{"crop_scale_min": 0.8, "arch": "fnet", "positions": "learned", "loss": "cross_entropy", "optimizer": "soap", "learning_rate": 0.0027, "beta1": 0.9, "shampoo_beta": 0.99, "final_lr_fraction": 0}
Rows from expert 35 of block 2, named by matrix and row number. Rows with one number belong to one neuron. Each number is 500 + 40 x the weight over its row's rms, rounded and kept within 0 to 999. All counts start at 0. Numbers have three digits each. After the name is the row's rms in percent of the matrix's.
# up: expert up (model.blocks.2.mlp.up, 64x48x192), inputs 0-95
# down: expert down (model.blocks.2.mlp.down, 64x192x48, transposed), outputs 0-95
up.0 091:514484499513453534472520513480557488529491519492465498509459526492579510504457498487522528459492457560524474468505519539489536409457421453460529553458489540500512549424506506536453525505503428481461491452501574462493480575416487519541556485523446463484504394457554446550462395564515482571
up.1 096:507487477455474478520512512513519495509544488453556515469514542512551448490479425486413485571502435490490433537518517558536517476578439463557494451544437459489512473473465489450468508509506464488490476561495560415509501472556508490568499457500519481474495570548521500548546516492478539511
up.2 093:436591481427477513492523523484503525522521454475513476497495532407552443491553521498451525533592537459462504471534440506507506469491503518497440541491500542506451501470531360464531510459511522549444507530538540502570499471517405538505521428486474513528506444438522518520466550513499490574
up.3 098:427489473516459497481546497483524516434455528480511435552542493450582475541506466555472508428540508564537517519498493504599500512522475497533496432449490485515450531534521566503524491588466483482461514425515487476502512489503501510511478550500426527556498490612451527471486449545535504575
up.4 096:590522502486572464477504478483485520415451432541524499463519385513516476477486527507416526591530448526505567495459515492465452484516509547494469506511454507535482528453512588472513462535550460476363554520568463508560490520469506485476477519544460512411559541518525478482488576506487461455
up.5 099:488523532526532501540490481458566449424454491471552442565481433417416492518486504483508538594522574493445534479458484481490571477569507471492488494560413456526516489473399438465460483497498519549482421539508577478614431427482523459520490531559524503532526611503484529487514479478533525431
up.6 111:553528447515539562532459465516499496587511463586487457546512467530511533546521415470523465463423561517444617525488461445506465486486538565483521492517519407532451496492515593523496472514493564492533486528517502524469520430511489486479479487484555556527414506428477493461496506548458574500
up.7 095:490477478527532459533505574456466438485470522516503552512472564545535525481432512481506579545510533517514481472457520479489546485442486486460487497487510619516404482528478518483539507524469495550465534501519496536468543440483438485497453508490492507491530458534479411586540560522574541519
up.8 106:505528444535480573520503505523546513439468452420508535438493507540554545559513526513526558596476464484538520602496548467498472482452528481550500588503493502415505493452499518464514550509484493544525551434518478488522449442548434454458492427454567487487488536555466572542495487575461466480
up.9 099:466495510469486556483554498435472432442533481462523422601532407504471519559543440475461463512553495426509435476524500502506475529457531530512508509561505474487424513517451540452544473549502459437499495603430529544495578507453457415543499509528470507473493538524457443506442478478460507490
up.10 092:632477457471525502458521451469443548548443491552516557498509467494482464531491490466467382497543448474532505557527543454496486486490489530510426498520493554518448479508439515481471488535489519492447483556522509484481510439464521537440414507453510466506486446538513480493494510538494520455
up.11 107:496555491483501510454512533533558497423503509426469467505512521528421527594621558521506447492467457485487430569488485506529527479520432464503523497528486492516493509440581625513528502480426472514468527584509484533481478517454446492506519532498448482497470460457500536499449564502385463513
up.12 102:533517496495512514505533493499465502464520424555465528499553513484466530448442451492493441562485539487523508483495573435442494575468524519529462503523493475489502544522508406499493560538573523484454462380542483472470588483528492543473521530497465522502518504469509451473565528494524560454
up.13 092:478456493489520513569431499487479517471494479472524496508499469537503468509537518516483522533437492525538440480454475485481541514579543489468547470479479541434526430469559540462507510520575515445533457391435576508538510542504470553526539425523448498516477500500529509498458450500470454449
up.14 100:464536555541441509427541455501452515552587487536468483501522466542611515389520488505540518563480501465533500545512476447488481530492520486493534475545533512457532561473497513495513473571456536507483500547580526525468569556454523525496531472503512503508485487457440499493510600443525552524
up.15 101:507480483530471591556617514495517461525440439427475510497517498576508561456540577504526439532531512472524531510514524496516457552512523404510558456560502457549472526493467510509461409486515510503500532421501521535502509513533547515476523514396433551517457475456487519504468489446560545482
up.16 091:509534470537499465466521535511481528492564537540585480556462572536448511469498543457480550485462413575551487494476499520509510505455569510517573485433442477537542512483486498522454496541479517459520524486543577448476549536480472530508549534448425482493474495485484455464486483425521504487
up.17 109:518460414534497479493476487573521478516433488513508521478486495503555504442468501505456544570505539561427503460496514460496551497537537461497515484500485438614493539451539488462514483508472498560469535499510434517477487512456572482477413506464531443504481519541492467496466491581460413502
up.18 102:452472520460503498617537524478562516483468551543497453458489519471499519563553448458513494594500528488454494469526534483517487401442441508543491443515508485454488536510564522513396484496492479487427550566455524472480495502486481548473441465503530497495564456564405549499543503466503533559
up.19 094:533552558522551536587590446509480556479461453445470464528550414468439506497535461511468542517520473472509496495458484518495466500486433516493523466466425522448565555526511460520512501535520497478503520533543432539544592491532454550509556495518518531412456576481494560537508537431494557474
up.20 091:449530464490495526515496505543519439549493526527428501525479473490490517470513550547466507544452464568515469504543452490533516540495563501536485468568434456476451482544484495451472541442505530483530445451538485457494548425470487450524517444467419506535543494457455482503495547497524428549
up.21 102:511532536552510491481545496537524507472456528466455530521479548459461539503513557488424518416567467475457494483481437532434490557528473461486532498466547539475491483499479564529418473525502534467541514527508565476455533526493510484559498446482521508491528518530535485512427386510532454527
up.22 082:494513423444517390543493517506519499515604472485559582476467586484518526519565602535553557513544511497528448536482533493473508517476517451507481523485572548545523507452514488575503546532515504500411507505451522493514430523504516537519376508469527491490523508528511611447455465497473502530
up.23 085:518474496480507454453491555471419525529521541407471490530492557565458527417514549445471595560470525546492421567456493528515501541548476491497491430519483400511499535443421534446511569491476509545504499445496479421481558487510536545506446486488569538478482524535500552540436512517500481512
up.24 105:502480513499499477524523527451447513564580435457517493528545518519446422477509454508467511517551505487539511529437455466524514569501484486488520526541507459473464490559504518502533461503550456555460541508611484507499552514559422534535593498521437497458448481542526446503533526447499453514
up.25 099:527519450542441607497527515508522487510489567549534443501561501459535484493575439468473531459522528447459531480460496538502550508493520472482619543531532492573490480447504515588535544486547490523424470493466523415510461526484548506458479603526489440561539474476478528467493498513484491470
up.26 093:518473492580478473571544540425467465477471473480446525527511492526580482484508493516456570555522549536533551540487453510535521441444505497538508474513497537472544473395476516548497486381502498527533475514537422469560488566435557483513538480463547539522457535530441530531554519457454537501
up.27 098:551514526434556483524465476485433495433477485482509443466514455467466498494499457459500533550527464487485483431486543561541494520469487486519461494491496530454563564541476473511442532450532550446429470495505521508449535475527518522508493532512514529418532513471519544526502478515534474524
up.28 110:499532559471480462512479524459532509504583458506554426526503486490550476444507428561444506515509491482484417511469510541491487479534499533512472531477408475525494582457495529435490478476539475470492570487523507533575431490503551499504484443566476495537445463433519520544474469520526464520
up.29 102:533461479461463464512467457439466444523530444523468488516516480549522502468411485491505475554475521553516510593474534464521478536559484467500496528508440481578492477576457456494551483458498594539556526570595401443536505481464573485484528510470486506553500434539517534545545486536514539469
up.30 081:427500508452498408523463561537508538449504496494501521473507481469507487535514572524496550449540518494496481493508573502616493471520520461565491445470468443488501601469507493495547523538469426429537479490508536524494494389495489541499592539503535520500441486524518422486523479530522483503
up.31 107:557514405568511541539618497421442477504458488568574466487413469519486506446486488545532543487537556506466506420483518486501535535518468472481491456540476454569471418513535540500502420477453524543498513492504484506486467536450518488560438455478468494505497547591513464461487470513439469462
up.32 095:495476494513432516557454514534552466531519444488479527519452511539528545458502527465492471475461423553487535510517457534541559524535575468493476474594572429558479577549496473523483521491597489535523461525523474511516424505491574514550530498524490523532516511513500476536508441488461499563
up.33 102:518540484505540601584447532486512429485483553490516459506461477530457465570551460518535459542539491495410555483411504552508648489486501503535430523453450472469512480503474407458450486492470517540514453523492550504477527550504505501460506487469469463508473520501491492505562458565519523515
up.34 119:542456539441462457469434527513489438491504568521437453535488459574530468459516541492522566484542515587514494541513466519504455491576553518513494499458518534477512575535462464481473482542476463542485523443465575550499420552526498514499551496522565492569493467431450534506535513445426489512
up.35 106:531473495469528526495478424527465512473603529524509528481505508597433531515470505489491443470502454583500511493542455457434485442479523456537519529504506421540489561533597494485453459503488486529486442531510503533508451466432540531529525501452492518540542453474558425528463474406454536518
up.36 111:479528513473486452450442424507532588517533509522512494444493536416527458453525454417545463478498513504491492548537516506455458480457518504492611476477463473514537485457537486514514495513512528499455537486514529631504458485561448537510369443464519495522531430544551484452511507472525486561
up.37 125:506520491475561499518568494414454529429534459483497498528530474543478406525470487487504473559450540484476567540541447464568514553465481507500427515534562518509505473515513529468423459434532547455505520557491512481463557518504493511509487518481514549546517483501514408479476464407525541408
up.38 078:539510482495464503491502481609465499476546389490553492525545513510506482524419509468559468538513513446469519464451466507447456506506531510455430518468497539509521518523562543390508432525387500432492482494500481524493537493548422517568472528573498478486499460527506453482535571508496496460
up.39 096:490491439499502455569566502509471533574463441480530513488506557407593562456520489424526588437485559464488520504521443630525545545523525463531489488484532514586496439500510449524490488491434466566518474520577477507488522509432477477496472494503519514547423450462498503428559539548503444477
up.40 092:535496508498549487429511539553437484496505454478569567490505499523546514499514454385491462543454424503566481534502426462499448518488554511466519480476575487508451491517456508449527490442512500487469540497562476574476493553530452553492473437532469505452586484529460502502486507504492545449
up.41 108:521460524499478509503557463483529496526429493487517567564609436567534548503521502502540502497514523499469507570524522530476459491435421527564434471484505578513313491610493493500451549448514501537481526532504527460530501485441490510467431562435437489527524458577524497524535470493449452542
up.42 096:482472499522502457529532398480513492481519568510440565499436486628561508500507469495479496442488539465467624503527536539543516488490461526476504509511513475533526508527536519571463562533517565472479453479531494420467529496482471453522500587500558487517427579496526488522460516440476559510
up.43 104:494557511473529511487465487524459513501505495509545460447568545523515483465488534539508507564490527521476508538528499501538514537469456509530449521500518480528447450459513453419506522442551462514409522518512533477517574541520489453482522468503521518547500489489495489536562558497496515467
up.44 111:468528512508434617443544452573494556536528569497558551504513436428502527508546481507468533505520492448472495441438491430490472523495470496500556513505443554501472470525534490469522566512503508464450490465444503511506579543538447544483530476540521504500501414509539529443514545500462521493
up.45 107:501456510457484498432478446519505535469456416586495476479476520557521590530470386516544526549526438525484516449500486545492444513485457549501530478527547591507478464548406541490456499521468438537529499531473464529489577528499512511484465495442486587446532485583478423579506489513479446579
up.46 096:497455556464494522434502447490478441526563440430578489479488517547475500499453447501513560488532480503487427433507505494513505443490476479503483467482472469423516472550562576384533499488452487504516555541463525532507480495490408482591488461514506482494502464460459507488445520529449427487
up.47 103:543507505565515518515457562446520505494495432534496496547465440505452475499597405533492514458492483469490514481453470497545492476582473514486501549418475467536509461470558533535512497593564477487418453568441536523520520519539526463545480584483545504591502382434429550503509520452474481494
down.0 095:578504510467486503493466495502417532478441468567561544519458526447502532497569533501515439562513505512515512499494441537534516628389527506480429420518472463489488468507507492464455524469521498496548437494470514454579565440541512517470531433514554455522501525503484529497514544492501451522
down.1 100:533495505501438450458545491435542496503518448514512481468429544522472461453570512542516508485470484478507553428527586552455568500470544477397526534519522440526512521433541451510438535479564553552487485536597458536527494507508452452462481492442557497543542461524529521487479453502489435474
down.2 098:533494471511475493489531519517450488493525545465498490468536536589435508439569448504554491489417525534489511573599518496524516468501522488531555440484510540514500444481511565529439538515550487524530575487523534494445515465506548505479537497495506572475436532500528448422549411539466486469
down.3 103:498406486511529481541492453508500514550499507546497509552522549497486518468579611512492511522509427470460468530538495588419525535525570545490470506505487458593441476449477517483449553457548513543532519520452554556555538537438470488546449468459542471469469503465549470467493506470480600493
down.4 093:536435479558429555516499536454507435528518516504542470494506551485509507514452501485490516509495466484479488445466501467478557568575471442466510528515528485437536560511458479504542495496435535521472413581529455505398432476467476481530502451564475469561469486589461581532455522494503501472
down.5 100:481452494530445493528537465486509537524485471490454551498556462588548436449452494522432450522465529496525467550502496513491544454512486550516447498491496439475520554543467592532578480539524483533558494513508541511402532539576529474558502469441536452552523503484564534459450472479463485535
down.6 100:471436473467447467484425496543524529470492478494461489498500513505432466424470510544531508423476446495524474550545511562502484521543538487455465569552465491412532502478549504539459491468527518544480496580550499519522488541528544470486514550453469552448552533453524514449473576468527476558
down.7 091:512565487465475495438525467577518514494451545496492543478578480520516569478565485405484490491519519486544468524563468467583437521570431542473502552518535468503524558501530468482447474557550505500395468514496552473460495444493448559550547458491485572537438490482394495474421500459496547441
down.8 102:512439504466515438545435507510475512548468476455420537558517556534462431464542457505498459517538514512526528456481465574469498477503554551477469469518487445573449467498458536495488493476435540506498522561512492573489475518468543443503516501543586520487462519447518493531484491491518606542
down.9 102:431506514543485562448488507522422482476495526529453520489408479514471474518491524509501483533446530514474561571466486457495638494514511518526479545511479578433522457521523464468557527449525546528517482519467519448512557503512489553526489494491489584515510495470502534507450436470495458509
down.10 083:532578475512513488545583522528519422475555490470575512447517516457510461458491464533570523546483486600454503404524498455546543466538507475495492478474500415511502481484491508523507492493467493475398494488467488474459529504498512452484424546526486544523549530517492493565523550437498516555
down.11 097:458452516487510458460498514522526525529491497542479449482500627490542502385495426542473547482488539534495562470568465493438493481444485557461488458452512485609539471561517455506559558534527473484532531501499559550552460485449511502494543550521490494475489479509463529484525492453510535553
down.12 096:536541541550500505505474563525519464472566536574510500484527504490401467540438461491438495462466464543468509540487516426552524455570447470546445476498481459491513504494594493487516518458449431516478540475485513497473589578511532529468484527551486549555478548466490523450538518483503498474
down.13 090:551518476518533516475520470464547544497512506532482459452543549502438490455445609445494472493561493492434533484466420486445491512468497501487505560486481524508433423469486501518488481501472444554521559523507448517539580487542487489432523490436555421494507503591582499481571452521473505482
down.14 095:525570429484467463544573505557550537513473460485432413449479452513480455476494517484433449463498508488517487500521508502522512579569438474540533518491470453526477532471525533472569482520493480486496473544596536524550476511456445476547467479471449543519563513515542450443536483508465473536
down.15 102:513474523450462454510458523544526521473450526518515474592449448505467499505521551473468454510530467507445522455470445507528478481494486473520495530475473502501531420539545515400517517495459547462503525516519522452436540494471501579480463467495482508574561550518439433488480535524480498530
down.16 100:539430494417485577488492477453496511460461479472527503436539449489498522520513472527570471534500559494509481482475500509501469487545545482483473529465583486464481491412525488455514514559515479475495531412472447508529584477499461514559506444497419488471546540537507437487526459589475498486
down.17 113:451464511502466543525448508538578533499548480493505437548510605510451410465554495526507532508483482426450519427469475480428512455513484502439531482525515551446429493542422380523508495488501513525499475473482547505520540471588499439449500466519462571514496500446478447496508505434547512498
down.18 095:510481558487503519502462474401451429517411526457514461520476454520468482611516521511488473513536498474597586534503556523491530526435496449455454552499514502458462525475546456522477503490481523482548527549513495419529504532523440454523529493554475396471485494469468558526460509502463486484
down.19 103:522461503551426501449557524544506438596520462448479507491507538564552398425466570525512501491491485486505494496596503463575557531548477560535455513527466499508476501518489535578534534516469522527440481467444496480481496590519534456535444512508495473478477441538534452540537423516437445585
down.20 092:484543491533429477485495472559452537444503479448489596488477459475467462482540495552523495472543439505483488504562537446551491451397501472473480466512424485565548482415517474550462483511485562589501533529481468558526464459511512563537551485524563488486494523527595505517474468559514452570
down.21 095:511399513534461509500540512530455561514492485508492512547524532475519504467477457515565524618465447496552513577436489448528578486485496571466465472536456500464483491576484473468518442393517543441481459502424440539478551509481522507460482527542544479493497509506544506499560496519472483521
down.22 094:454494479520537506476453618455494519458480562508530473492534564524551539435533445456458515506418544493507503520482474480466550486504554544475514485447481420538496505515503544496522474479483462463499502512501534479553552463496545448475598526579491511566480554471490467523603506484493435505
down.23 093:509566565527502523539481460511543497486525477546427497556428541488520507517475501499533487498540447542515454412564494516502433429464456438510514556484505534489472463504499474538519490488565523511511481497535541527596521577432497460532614542483464572515518518436534485419511499509567508538
down.24 102:583509462511496493545589534491499591484489461537539494510457505527456444454497558476441495499486511477442521569510433592481522545568490516461432487470527503454554483470447513579493552567443553551592491459485516442546522518515519540538461506417474421476522480510453552513492443486506475511
down.25 098:534442528538532481475472516469520473504500515525528480484506479531507453487484530559579553526565473523499525520458529504482498455490468492513495546481386473395473498444459522514488439546513492509480483493471529520433486477506470480465404410486447453549464564520487526529498486512516470492
down.26 107:520446532525465481508506465530466486465471481510482486559479422417513493467454587473534545528561480522510508544464552524482520452514487484447492509504408463497476481511455478433494528499495609475409548496555545523516469488503494496549498495479521506523544449441531449501515513422577555551
down.27 101:569533519540523452523445506418496511501452438519463556500441462510467491551461543525485553497464476559536499498515452456551485494510478498466417488520456534476526487547476478551481530437478431477544467451517415481481491552470483470574510521572461547455549536498472472544495482529515461528
down.28 107:500521556528519517538544497520454475495457490489506513508519553539468530577538550500512484576552460485502572471491469566496502402466449518509489541439479439424507528528415474505466507463522462530448487517546425505540554515503555451567540540426520455486475490506562488558460506507504449513
down.29 106:587562505503471544511479542471470573473473512523445583492434478493507445579506516538416515494409475468513562466478482487486494469525477442545520529493563501481534472505489496493405568492497445503576467483444491507430515526564512581506501497506498487539483524489441475549435499559521519501
down.30 094:561504514479525501472488466531477548460512516413497546409532525563546577462508470476523469456475499465575486490535446490507516516473567528443460438540545542564508480531500550536501541551490477593439545501543481588532512526464509438529471444475443516504493517483535484446513482553536519488
down.31 112:475486481568519531533468510524590568542484509484540455565566575476511458374523500486543495479505478487480534514471507551424516439495570496490487559455484558516447506510444502578471449514609553443505511485495413430561586509493476549534513496491492508496496497465485479509456480482497570509
down.32 098:458509545497482531535464530473533452522453477544569592509541477475515449499423475500474527521528439490563515433444477470478509399474503508499471446480393538429509450487550504505490487541487532536428621486499535541507549504493495477533488440523487563574532528523498491556499538443517536423
down.33 093:525539462512468441542555475514515494459461484592501519538495423494507457492503510504513534510455544426520445515513448479534476501515554521486514440514509527524513525510440487488579484588475483493436483407394540497466484541495446585520454450521455458563553513515576510453429522458496447494
down.34 104:463476564511500562459459443504528491499477492476514543417529452529529541543532531476519508466502484524459538542533528413442468441442501516469475420505486456477471481498519441446508498486498457449483554498478534546406492488522410513445511517416467501477508520546482409486494455492484495498
down.35 097:528478544497535455497414547485543552509473556583543506510513492511509492510497514506552499482423530404483505508508521443490508515527457517472498521511481539485487583497460487497487559506495436421503530520517522553497426506535438509522585456504408478543535490526472529515494567528520512520
down.36 097:445489521431513509546556500573458375519405458518527464416510504533483518551509551516522470474528534473465543478432478531533421470522540563491465546539530490555479503502474567484534496481483509469464539512460561526504468498509466443493434500492498518522470522507446538456457537471522499483
down.37 126:524444453448489491524486446531619522430562480513535559423517539524484511526433495524534515444540479444506395492493516504473574551494538518544449521441497461500492573489441450518547534548507412469523524471511509522470523481508593524427503424481474511417504517508491521559553503516529522480
down.38 098:503511524555535575491486498468477532463472573520439554589405408541518451454557459518538495423483523481528509495536584502539517438451453471524519550510460502481469595469548474499453461473471473586500593532493473539460501536505584508545512488540503493425485520503477437512491507535559504480
down.39 096:508495553518503504490426499523588571559493477512454434500498484488438437452480461469470441523501511466474523454500533505458537488486404525516527486525487484394459522470453514566539503485548527505442576516461471468463537546551543412608436461552548498401471472446470453493524475479477544522
down.40 101:484568542522500459492540515490484546519502497494549463494477494478453483524479476493510509500548578459471493440573520570475451577522496495521497540549509490472541560509569516510453498551429487478500531527468534449476527507493565519466539552472519466446371526524457493496521456549412493447
down.41 104:505591458483493527475519496484545464508569471553490532513495461504455555576451508544537496530470474490488531462549469452581555504557578430532550548537522545487465500466497552515542463487523484493480505543447523449403514446541508562508507450477515570509471554527448589485528499527495484495
down.42 113:495534441477452483525588487538521572419491446549520427427524525477531474493418513519477483556460497528482497530495544412479553504468521461495505495593513445577590502508515495459524456542426471524472487509499470504518454505466503579560445480481464508534527418521507479554514475538559520518
down.43 099:514596512487541459476522524516480434526481525482514511451469493533422539580528527519584527500490406494483480516555486484524481527506533482543513516500474476502569563497517505477480513557516522513477518526556464474564519471455552494515565534573466494440483414500485539525423517490560448450
down.44 099:451479471525581453536501515558507519494439523450471480569517587502460542502525442500504423551481565539576435525516548500499476510454510513555515498471474491424421459483531524489446561508514507439506450533464491495476489469561427501436454528515516434467591546484463542509543449568530444545
down.45 095:509485472476448607481533509510502477542533544546587508447494387521490557487470545556469480495536515482465549473482506530493489526504481516509480529493495531476445547472516482498532504510485556511493529559469591516493476515547421555486514476500536539532542537468411472511567550519518490435
down.46 108:495562522534477549477487465494480485490435502517543550447501585506512551472484483512522532499461480442484450513575485488517478550450552457479494509508502484517492536410455477556474525542543482534608479473429505506540458475525516450379568464486433510426531572543466452505517520506488531452
down.47 099:411465516483483479503507433489561543566504486599453407510508485485487534527385530521545484502529506526530450508450484570467558497521443489529454504476486588500490540540534524513514518494479483458542408506556451534514437523501512512455527510519518446504504472445514485531505515552540546528